python train.py --crop_scale_min=1 --horizontal_flip=false --encoder_arch="vit" --encoder_inner_norm=false --encoder_width=192 --norm_pix_loss=false --lr=0.0015 --precondition_frequency=10
Rows from block 10 of the encoder of a small masked image model, named by matrix and row number. Rows with one number belong to one neuron. Each number is 500 + 25 x the weight over its row's rms, rounded and kept within 0 to 999. All counts start at 0. Numbers have three digits each. After the name is the row's rms in percent of the matrix's.
After each neuron's rows are labels from the 100 images, of 14848, where the neuron reaches its highest value: "top examples" is what is common among them. Only what is clearly more common there than usual is listed. The data: flat shapes of many kinds, plain or patterned, on busy backdrops. In brackets: how many of the 100, against the usual share in percent.
# fc1: MLP up (encoder.blocks.10.mlp.fc1.weight, 384x192), inputs 64-127
# fc2: MLP down (encoder.blocks.10.mlp.fc2.weight, 192x384, transposed), outputs 64-127

fc1.145 107:488485444533495502489532484452500487458475505483579487506490488486492498525516481544517517533514526487494522476466477520485496513473464496491479514484552495477532549537466465525517469517468438
fc2.145 092:482521565484486505508449499522483516548496510501453518509482474501507494528516500486503506485487488485525488507562498523518500484489532489512548486502463480522464465478515535467489512489494514
top examples: its colour: white (29 vs 8.2)

fc1.114 107:485510528522469530475513495484481503501529516520536542462521512501494457499526466494520574489526525495477452505488530552461529539500514522520495488504526466503500491466456527482516534520513451
fc2.114 106:513478480492539473541492503522493485511485486473465479540475475494497534506517532504482440532502473497520538489505479459517469473500490502494510509492470522495468513524540444494502488484499532
top examples: frame (69 vs 13.7); largest shape: frame (42 vs 4.8)

fc1.214 095:501508479520544486471499525564478507482455515530484542502512450532527463532471500469538493471492531522480464516503501459476497528513489489491540522496534512453453488420487495508550528446490563
fc2.214 095:509475521468455503491502493459543483502519490465482476497487564478475516481531525538457487525512480463514528461508497533517479463475516499502467500506458495560545516577511482477468475568500434
top examples: frame (37 vs 13.7)

fc1.375 110:540465481498528499527520543540495519486518470475468466496461483513484500522497508521494514519496555493487552528487520463509557460483435469486545506521499532496502510494501454518493457549469503
fc2.375 104:474545522509484511451494465473508494538504532514514534494522526495504515488508507470517499482494446496510472477499461519470433533491556517488453486461509489513506504507494544484507544471528473
top examples: its colour: grey (27 vs 8)

fc1.59 076:488427482485517494502523490494514458441509533481493505480452531511499511510504511488495472487513457487481472538473497455504486495525505496513468548495460531498488493574516472532486503499458452
fc2.59 077:523571498499480495520485517475507501545485467503487516502553442451496491496492504508506531523510532504498555483525492520506521500496526504492522454486536487497515510440503541469514485502578530
top examples: black shape (48 vs 22.2); its colour: black (26 vs 8.4)

fc1.82 087:474501487430470488493522486492537539503455499473509530467485527491465477527511535513491515467469506490473538450512448542474476500477547506494522454479478499509518465467508482549455460493496532
fc2.82 089:519502531578534456510487514477480465518514509518500483518507496504520501484477434489510523525517494509523452513477556469522539502527464481527480520496512508488482517499497509482532525512523448
top examples: drop shadow (92 vs 29.9)

fc1.315 110:481483480486542476488512529423525447479522501479497504530477511498485506503545541467542508519457487516493475462508493530509460509468509492525456477530486533501519530501509479507473488512498470
fc2.315 133:536525525479495499533503499563473558535474512517538506462512487492526501495464456535487521488548531497516512531479513500489536505524495528456532509473540475487491480470514524504511515486513541
top examples: purple shape (47 vs 22.1); its colour: purple (27 vs 8.5)

fc1.93 086:513452521517506515478521522502530501526454469498480537490516514482505491488506526502536499511450518492499460503525485432532469521555462461515514494511543510511533553475520509531515521504465470
fc2.93 089:478546474482505510512471474494483500464546514501515483510481472518497512501492491476475490503534452511474543503469523568465503480449517535472482522483470495496478459514472491480481484500511539
top examples: count: two (42 vs 20.5)

fc1.153 092:496495546537452543500479481523527458462516482505553456536465473446480525474476440474493494500502524523517515475494485454494486472478516481472524494463513492501471533493455473499516494444466504
fc2.153 098:512511455448544487480519507441495526544496495499468534477529530538537494521522556516516490489483474466493470498517510573505517503490497483528481497517491510493523475509535510490481500530528501
top examples: count: one (60 vs 20.4)

fc1.336 090:506489540506492461537497500516470494461478483492505488522509501527495512481515477512528526518474510488521551449502522493469507439537529533479491481445508499516512448493527501484473494466525504
fc2.336 083:497526480542511544466508500511500516519531506495495518510476457493494487509505554471480488476515494498464453534503469536525483550451477455533523533548463483496482551536491514516515516530453521
top examples: grey shape (55 vs 22); its colour: grey (34 vs 8)

fc1.291 105:514556485519464535481496480450465451577493475521505497520511484481475505519497531530487506527516525477508487480467474549480531544485482494469510492527494483490492530559475513542474472550538459
fc2.291 109:500466518476547471547506537543547530434502537487504500465496525524518519471511464481514498491508461527496502533535539451512492482539539514518491510510519516499503490436543488476491522458488551
top examples: blue shape (47 vs 22.4); its colour: blue (34 vs 8.6)

fc1.2 097:457511481547493501506504484454542490495468482515506478488482471481461493471496483507477504529513569531527503530537495538500508503508464504512518457482525500528546477432521498498462493487486500
fc2.2 105:563512545484534503472501520520457508505533499473516521496502534525540501522509491491539510446500447454472494476465516477482480495480518489498490520513460510489464501530473482528535512523484504
top examples: gear (38 vs 13.9)

fc1.80 082:496535480509477544484525469498510491496536474509501519514498528567497466487525528497470500531543485477456503466490508496509492570524481522517470554512495491502498493463523543471488525477496475
fc2.80 085:498463520482488473517485517497496492503491509499479477455507488458494545495495470491497525480442496519533480525529504494484492439457516483476513454477486515499493467541463478525508483513513516
top examples: its colour: yellow (27 vs 8.7)

fc1.202 099:509460518505497494475505523481483487453496492442477486458471509511465481564491473508531522516519544471495519524478481501503489541505504506487493490528547515533483487475470482517546482487518524
fc2.202 083:534533488532528533510497514503540493535533504517506509494491483485512471502496515482514508540491487514484500485518511515498498467473493513531531495480459536500528509504544537468471558510504493
top examples: its colour: grey (28 vs 8)

fc1.237 096:523479537496467579479521525556507496518508541493483484472523497450500540520440515481497470506508448508490486526506495483521521502522550520491505492491480518506478494525519462506502488497472521
fc2.237 081:475485463498515440510476440425466499473483476486482489529508505521514448485551509493482521520490557504467528486510508538500471473496507499525523509495487518491520524526461533512506521490530477
top examples: green shape (49 vs 22.6); its colour: green (29 vs 8.4)

fc1.137 097:518507527485469548467466508523478524505501494526494531502471556496482501485474501488502486495464483476532503480538481525506492476473527480496485499449459511502487523560481488530534511513457539
fc2.137 106:484495468497515441520522488465506491487486487471503476487519453504520483501516514513495507507526544518455490514455528480509506525507506525500509489553534495489511466463521521470468492496557473
top examples: blue shape (50 vs 22.4); count: one (43 vs 20.4); its colour: blue (41 vs 8.6); its colour: purple (36 vs 8.5)

fc1.154 121:542515499464443510479488519489510455500508521507482482489575475482529527453488494514522509532527506478494500514465540451462515484529473500512493493509481513513494487502497523471510528504514564
fc2.154 160:461482486500532488540499513521512532494484489524519506502448533499459469521498495488479508468494477528502483502503477525534495516540537531471499496524530509485504532467525491498497475482499438
top examples: outlined shape (97 vs 60.9); blue shape (46 vs 22.4); its colour: blue (25 vs 8.6)

fc1.141 123:524474537498508480488487472494493517486448471472476465466459492482467481554481489493508513540481523544499567503525485535454541459509493503494505500514509510499522507528497476504484486518482459
fc2.141 102:515499473501504534489520517541481504532524512482483463516502471510501502484518504488474506511484495498496453483508498498555477539458481543486501454474494503494513504451476532455509476467529500
top examples: its colour: green (25 vs 8.4)

fc1.144 090:467492472490529509502507511477532518545523463473506500493523488541475498498509510504490519477471496528503480459525526525470518526499470504526520516466496463510510517518524511490482496542456492
fc2.144 095:546505533505503484502494497507477478471479536523507517487476507471514508498476482490508479532507499470510520546492480468520481458486548500478478474528504533487488506505487480518508514476545526
top examples: frame (38 vs 13.7)

fc1.90 096:514560449483507497491521492504469453488498526536506484490497448528471483533508499494526541487510524539518529472547464499502508464507512515514516471478495485506553466535543486448513495503501455
fc2.90 095:494465563539490500491482501493525553541498492474492519510492564473506513485475475507456456517507489474468470514462535496461490524474494486476501529525502519483452542488474511541477506489493538
top examples: count: one (42 vs 20.4)

fc1.10 081:541575506484532519489487476512479478456489467542490502518489492537451493518530489475506483511487503456508505468478496506505466434485545483528458535530462504531507517497488484505498490529528530
fc2.10 102:452425510477480500507517531469502529538500542477503491496531527451546508489476513505491481502498492534483497507517525506475544549525459490476531456475531492463485493498513513506476513478471521
top examples: purple shape (66 vs 22.1); its colour: purple (32 vs 8.5)

fc1.271 095:500504474497526516513514525508503502443493506466452522522486500467468481481521481525548512516514490544524532516492486486467462461499504497490489492434503493550522486508484539479488476471495474
fc2.271 100:498493505529499481488478470471488503572503488515524493496503494520553549529486527466460499472478511460485472506499524515529531527474477483528522504537490501474486497503501460530505532549494530
top examples: count: one (41 vs 20.4)

fc1.103 112:517568484470501500471553506456546509544452553523523522493533483458499500493484554516491507504495529491518490491537528455463495475503489477471481479470546456473508528467499511498471493500495526
fc2.103 145:483421506488494508545446510541456515468538470506490475485483532513504500478493472499521485514502454509481502505447497541513518531522488530519501497544483521522498484502528480510509504518508507
top examples: its colour: blue (25 vs 8.6)

fc1.113 162:485501511544509532530564480472519497495553464477455480506526477533510491544503514473516506493520506483513519493493452515486492501541498500529527495517527499495422529505517473483511510483484470
fc2.113 133:481503478463505524507499544502539528490516525520499522552525522510497489484505468506530580516483520504482480523483517496542480483465453505441472529516518546468460518459459516499493476522534528
top examples: yellow shape (58 vs 22.4); its colour: yellow (36 vs 8.7)

fc1.203 225:494469487520510503463524509504501498512493491456500494497508502455472524495502513546464474464522470477496452481521511538480518506527504491535496509489569501546491524536498502522497493469516505
fc2.203 149:519516489510502512489468551477467524552526496515513463518482469506493497465483483472492523507499516470498458518542466499485481497480485525502531470480493530464542520472478503494483524515499497
top examples: outlined shape (97 vs 60.9); white shape (49 vs 21.6); its colour: white (26 vs 8.2)

fc1.382 105:509453512473500496481535482497434456506503506485498513499478516451540510505477521506490525481451488477535523475472493513485525524500509491467475484518522519505462516493499542497466466489550524
fc2.382 111:491556501504495503530483529501581544515472493536501486484540477531469501479514497491515503506553508520483476516531507488516484480539506524533493504480488489507529500490522463488531544515490474
top examples: its colour: white (26 vs 8.2)

fc1.123 080:497496515466483495494558503529536547533493504485505523501488467496485488517498529497480493473511515504495466508485470540467499526511486516484508490558483484479511474492480551486502485530522513
fc2.123 087:514485483507496505497479504500456457484494521503487457492515537522531523492505478512519500545507473515504540482489540445541488460501502478496489507438507513518489505489490454506492514478499484
top examples: green shape (56 vs 22.6)

fc1.363 111:483501507540537497475491493514499450516499448508496478517512479461482470527535483485497499456558525488503502462477466519516487510531520482480519480522451531487477502499515526508578532499606472
fc2.363 119:514500495455463508518508511497512539490505542503520513491472523522507523465494511535506510541454489499500481527537520479493517477463481497514483529483553478523541499512491488501404479495415521
top examples: count: one (41 vs 20.4)

fc1.17 103:511529472509522467509512528489540469509489446476532513518502488492500509499486502483511500476502502451494475472510495509468508482505497486480507491532498525529521546501497479497485520492504523
fc2.17 100:494472547497485529492496478497440535456506558530479481490484503508500482492498511519489521533493483540505510512491503507523460505529503512514510515485503489487462463501492504497508461501510491
top examples: orange shape (45 vs 22.3)

fc1.45 110:495542499520532503501475462519484476490496544503537508508475560502478471437518506501548521514495472506482478498515493440501525484505502486560482496480516511490480512486489547500505475523511494
fc2.45 100:506482489534505498499530538507506535507534489494472486505528447509515478571486495497488474504487508513499518478463502565521485516509470489458531529492497488458547501502517436520489511494481506
top examples: black shape (54 vs 22.2); its colour: black (25 vs 8.4)

fc1.356 105:519537470489517451499473514548518502538507468473496511455520512515511529453481522503530516504483518497518503497497518518517461462493457555519487524450478495479517491507496504466499499482476500
fc2.356 127:490470554465489535520500515458470523464482533539517512525492488461495487527508500489471481503526476506478499525492492495469557523542535473456520462562516499524465524499516523533473515517537534
top examples: outlined shape (92 vs 60.9)

fc1.338 119:517526513456489450494485542503567516518517503510460521485514474505536510498513540505511465481514494440495492441473471479454486495503492494525506497494485488536535500505502514547475511496453537
fc2.338 134:478450488507506538526519472493434505485492523508528487498530533485474483463468470477492527478477488553518502551501552487538526498564503521474497491506536522451483513487503499456508496512553473
top examples: outlined shape (94 vs 60.9); blue shape (48 vs 22.4)

fc1.298 088:504492458500505515517491511524496523452508518530509500537481518469517530521520508502508507476529448469514515559509514458497494463493503516483516511499482510482463512519486525501474514506484487
fc2.298 079:499493521498477483466521471499485489540504494487492454497528505508507488497483520517521513507462564501457519459511477524529505500493486497517498497479487502507554500485499491490533489511518458
top examples: its colour: green (26 vs 8.4)

fc1.201 088:502526439524528538482467476476490507506505518484450479542528474530507496495483483493497499447519482476496523483533514512473536520508476502522497549511527526496488464529540468462518508510481496
fc2.201 088:506482567490474462494513529536507477504526457523519549460468510483495518516507518498487502544476535538528483530457483483517494484489519517490481443462484494514522523508455526558500507524509530
top examples: its colour: blue (30 vs 8.6)

fc1.281 159:465512483487535538502521456509511501554503496493458543521484466483514501511498504552476494528499497504537483507500475539488468512457482548477506521496506471505543515505500509511520486470498501
fc2.281 116:524500517465500474509507515489471497468534486500550474512511546514514505513460505513498467501467477463509506480491483522488497524506496476474485506519502508502503476522515507489481487547491514
top examples: orange shape (53 vs 22.3); flower (31 vs 13.5)

fc1.121 095:489488515485487506468522509500469509486484498475504483450466499486498475534525534525517506507532527552499534446502466516525502522468487474500475527507528467524472495504504472492498512494512475
fc2.121 108:533512492509528499533488493492505515522517500508515526529521498516491516477456466473496488488467476458500478560503520494487524485517502509503525455490486521462522512482502527520498497509493528
top examples: its colour: white (25 vs 8.2)

fc1.158 177:518515500529473458515497507532529507484564517478531471466519510496535512513491528530509511516460477498473523470468522503501439519483533458495504451494505514495515495486503481485511492489496472
fc2.158 151:505479501522537507475464483491464488523464472478517551533504478478536515482506449520461477484524527493485516485489479513525511491496509475533517497474483491493539520486493501491499522492492493
top examples: green shape (57 vs 22.6); count: five (42 vs 18.1)

fc1.331 083:519494519487531514499537493515551459427496509504506509496506475433526491472481531504479529490534519474508509493480483511547484498526467511494511454513529505515537496454504506558511524522527526
fc2.331 094:493496481493465478487489515504469533563507483523500500493503519544488506499502468484525495514470482546506479535511540489455523533517522497515496534495497495486469509532506517451463463481506480
top examples: blue shape (45 vs 22.4); its colour: blue (34 vs 8.6)

fc1.159 078:492497499454457490483525520462523441465525500503477522507503496489483525459506519519519484482468515506506492516457488467458509473517530513494512532506536471453493527500470515551513515542513479
fc2.159 086:502498493532527532508494487528482553514480484491519458517517499497504492539491472476480503514512478483467496496548493546540500532493497517532497474484469517555519499490523496449492479466510506
top examples: square (43 vs 14.2); largest shape: square (33 vs 7.1); frame (32 vs 13.7)

fc1.87 097:519432481507465486460493515499504500538519520515497494531471498489469465491450506497505522524545549501493510481441527475507523510497461498516453469479496517507513531519531532536524542469486484
fc2.87 089:495538502480540511538502493491496498456472479462470516482500488467527535534534466487476487474501447494499480543558491517504489484498521503497549535501515488499487460479462485475455446502519518
top examples: white shape (86 vs 21.6); its colour: white (68 vs 8.2)

fc1.156 099:537512475487500516474512491446499500502490492483502498477501480514478528518538481503486472531497500514492536495488504508512473456508458484483463479505545501489472522440480541472504472490532474
fc2.156 106:480480509511515482539488515563502503493513499521490512527488523482516462474467532494517530466493490499505477524509504496478537533473546517532531528495456505503510481553511475493490523515470552
top examples: teal shape (63 vs 22.3); its colour: teal (46 vs 8.2); its colour: blue (28 vs 8.6); largest shape: circle (27 vs 8.1)

fc1.380 137:506490484538499473458431518481474495514485505501516522502465549500520538503546466508517480541521501509495491492456499515441483480495483512491479514477521494522525524500498477521559491518516510
fc2.380 111:484474507480496508509533507507512546487542451499504448515505443530508496477503510492485495476456530491480512525503507487558514509460499505526543500490494479474507510527487527456458523517538448
top examples: count: one (42 vs 20.4)

fc1.179 111:486507509499492496539534454499464525516517527540525473485502462503485489499505507493521507451506506494496436511443504504442505525475513544483470522556507493497544472495503478521472506482522494
fc2.179 127:508493496469494512499472569481523497517469474447488524500496526482499535481480492513495502532510486487503523478545498496550501473525474462501523487438503504486459514474527531479508499500502513
top examples: pink shape (45 vs 21.8)

fc1.361 104:529496524507487476513465504537467500504471486535454510512512510470493498461459490495502472505575512521474492484473513496510505477530518489482474508496525506493493514548482495487494542493481442
fc2.361 098:464500502494534515490525486482551496525530510494537473501484469510490488556514527527500522483443489486500513505519473496481495532480478521505542525495489495504520515464502493516498437505493549
top examples: orange shape (57 vs 22.3); yellow shape (45 vs 22.4); its colour: orange (34 vs 8.6)

fc1.77 093:472500474532533488483507505520517495482474487505501508543491493478485468528540522491493511525521480492493479480529485550524467510503537499534486488505518542479502507499558494462566516519513460
fc2.77 100:541512524511488500509491505479468501512520490482499508480485496526506515495463487547512470485494527504492498508456532468467506478465464487493512502501507470523498486473456505547440468489499532
top examples: count: one (52 vs 20.4)

fc1.381 094:481516484495514517491491445474495520527520503544477474501502475489478487545498486498499478493507542500518504529506504520499517543515501522500499468530488493510524491449542505481552525548555498
fc2.381 094:520480505495501488503517521507521501487478478465532528505505539526513502463490517491506536531511463500514491452479503493523484457498497497489484516459508527479460506514438497514481461451461508
top examples: its colour: green (25 vs 8.4)

fc1.333 079:484496474482499462527542513503494530511515488479518489499478537483518490499524496513476497504471494513468502511528543541462472474501519492498490496424516458465497486484487480509436544516529494
fc2.333 089:526504510516488525482464491515501485508475509531500524501537466518470500492472499493550512506527470511543506492484458468556526509529495511514531505573482545513496515495488526494538472508482491
top examples: blue shape (49 vs 22.4)

fc1.51 085:470511501488496509515503519513543479504510480498491492497483465521506523529536468516512519491500484515520445527481533489516524498514515463503524520534522487489471509492476482478506492447436530
fc2.51 089:512497506485496502485499511486470526514495499508502499477526529486486478469475538470511505524501498467471551471506485487481462505491490562488468482483469513496524493496507523489482512547589464
top examples: yellow shape (55 vs 22.4); its colour: yellow (31 vs 8.7)

fc1.182 110:494505513544475522457484460527498567473497513484499465491527517500504525490528443487489509489533473485471530509471526500465527524483467519488503466512510504490530514473458460520483455486482542
fc2.182 121:508488496474518508544531542478493435543514478501489539530473461499495487515477562517504478504484525528514482486512471499510457474516516474528503524485492484505487474527537541489529534522513467
top examples: white shape (44 vs 21.6); pink shape (44 vs 21.8)

fc1.88 171:496522486494500467524477502515451505500519491541507514490481526521519507475531500488488531459510513525527508485468501525458485453492492533483479519500467468506471511516501460483487530489483487
fc2.88 124:451455467475468585464511496484515509478493468512510517495477511493486530489501532493470473496513496475497508496539506486552473498494526519494465501513506523524530503562501513532503480513457511
top examples: frame (51 vs 13.7); largest shape: frame (30 vs 4.8)

fc1.355 078:494495502452553454502503537531538459520442502494487502531485508477498504495479525468486476479511509516489491500513531496486483448476522476492510552510512500432506502504489520538533509507513488
fc2.355 079:537493503568462556521489444472498524481514501478492508483518513504480481517514500565500502523507483472499501495521478498522487555520477545506499464508474462568511524493548478500490486495481530
top examples: largest shape: frame (25 vs 4.8)

fc1.206 134:495535510535516488510485488528511463458473513504545493490468508490471477513509477499514529481485531516479484514483518502538481439499513492517478466486489506513511533471481486514481478475482459
fc2.206 143:507467521491515510481523500481471555546531501463480507509521482497524501523502508520526470522502493494508464474502477537461504531485460501495544505502518485481506440509524491520479517502512528
top examples: its colour: black (25 vs 8.4)

fc1.377 100:484507490507499495491527496467535524510473470497511517503523511500533532483527492511564491553474531471489540518497472555482503516509477466515500455517466500489492459531492515516492511503470525
fc2.377 122:510484513476520484494499498493446484482497513497493493509476491521469467516468514500456493447530483534527435473482533469504507486506506534494497520492546492507489522468521496499491484511528461
top examples: count: five (39 vs 18.1)

fc1.101 091:506507521554474485496447487522488506508436488504525442524457536480470496521476501507488509494529514494514546542462520471508528482483491504481502511518476531472461496486500494536480475526511497
fc2.101 094:453506509452510525522552502471512489490562527492455546495517476515518513485520496490492498507476516499491492465533469521488457495534500477505495496479524467507521514506507519473506510486475509
top examples: red shape (49 vs 21.7); its colour: red (29 vs 8.1)

fc1.316 076:478544518507545543522535444436521485504516507513474475483498462526489492468481500453449500491473518486517550468488484516482509486492486508524500502528480525514514482533468554544501458449469507
fc2.316 069:511461514485472494487477548494462470500482436494513521535497508487526523544518528506499522518509512528496453523509513510526514501507506511493510480486516481499502514474528447472484475547510523
top examples: outlined shape (93 vs 60.9); purple shape (47 vs 22.1); gear (36 vs 13.9); ring (33 vs 14.1)

fc1.95 100:525501502457441502500531473490513474484519460500574497468550489470504520478499514471504506543517508490489513499525470488482523481516482466486514501493539519491494522527507539501478551528486548
fc2.95 103:471497481513522490492483540486477525505485534500447516524472526527512485501498502534514491446500483504498463511462553520517483497497530530503477477520456481511499478494503461480497450499537479
top examples: blue shape (45 vs 22.4); count: two (45 vs 20.5); its colour: blue (27 vs 8.6)

fc1.165 085:492502505492504516517527487476516482486505529532479540486491491474491529532490537462495481556458518498470525504501487515439480495481509523526519489490494504461511486446533505485510481472562504
fc2.165 089:506506492472498504468494526503508487533493475457513480511509501524509478480514463530510511453540494509532476467482528468562521494515487450477487501484490479534486507523466491503510499528452488
top examples: red shape (54 vs 21.7)

fc1.25 092:488505493501433474483484530524520505500518498541544530497495477490506506476486519503535505513510535498449450478507478531553546490541478513484490506446551485504486490516509502542481445498508482
fc2.25 093:486475529513559548506536490444485478524485499471477479486520514524498515504527485488460489507491481484552532518498530488468468483442518499493509499552437513504532505505489496456521552475483512
top examples: frame (38 vs 13.7)

fc1.136 106:471478514499483502480462477495487516507429485521478506458495441484496512508502469533509518487505492496508441483475465520538506518520543497529532468503501493534550492467486468490524487491522513
fc2.136 122:527533482503524486535516536507520491491532498491522503521523562516498504486501547489495482509498508504504529496502519472470505490478469504475458528503510506475475505519531528518449512523479508
top examples: its colour: red (25 vs 8.1)

fc1.192 074:502506478525501483475519519485538486486510485551485484479508557514497494559490495509448491501493531463509470512495483553477526476493552541465500509481538435539535512500507493485500496485486496
fc2.192 073:459507492504477549513491491495482515483500511474489505526474471487510511445529520478546517495523472538480527478525530450521447501517466488498512476497481566496477507504486503504504501522503488
top examples: count: five (38 vs 18.1)

fc1.306 111:492493536511505510489528493521477534517483549487490467519479508475489494530501468521478534487510500491487507459522528477502483474490456493488487500479493539441500516460508472472555465477509516
fc2.306 114:518523477494502500507490508498524478491526459516505537474522483511516517462530553468538492530491507512525486523478459535497491525484524495510507512476513458554521470526507508546468542534494489
top examples: drop shadow (74 vs 29.9)

fc1.184 097:492502502490499498511540511526506474495516506475527503472521524522532531491513473512448492463467512482497507527511514545498524507526514487524497495432525465501487471517480517522526494513512523
fc2.184 097:496471505523519503519470475493478523486501476521485503502477491482463504503458548478521476554551469507479483521497494497504496488488486503450510479561494536501478556482502469466458478497486508
top examples: red shape (79 vs 21.7); its colour: red (40 vs 8.1)

fc1.340 106:518547483468542496491537546516493468485518519499438532465512470442536510534494533486481498499504485507477514465500479499482494517500520473473510522534515487542492508529485503579505509468502503
fc2.340 117:490457489508457500515478483482520533535495478529545486516501536545477497442482468493512506476495498507518493526491541488526523502536495529517469478486490524459512498453522491419494491559514503
top examples: frame (43 vs 13.7); largest shape: frame (27 vs 4.8)

fc1.325 091:440488531490509531529522497503436464514522536531501495523486503472508505533493470497468472507482501519518503501554479519484431535487525537481521523474509503510535537510484506444545484482501506
fc2.325 093:547509474521467491481487524495542539498487480465502494461508496525490501457506513513536534505554507469474505488441526489515563483490468478490477461506494506483422488476533500550486504516510501
top examples: its colour: yellow (27 vs 8.7)

fc1.309 090:513513528524441466461490548509501522464487471473513477541550467535481476502472514482497511523514522489515492535520484491469513500523511527530530530529489528560516521488504502510487487521478544
fc2.309 088:507466478492554527512506443479496497527511519524475520476463515479546534508524509513513473464491482493500501474509522497527497486475502467478485466473521481446516478505485497498518518500516459
top examples: drop shadow (97 vs 29.9)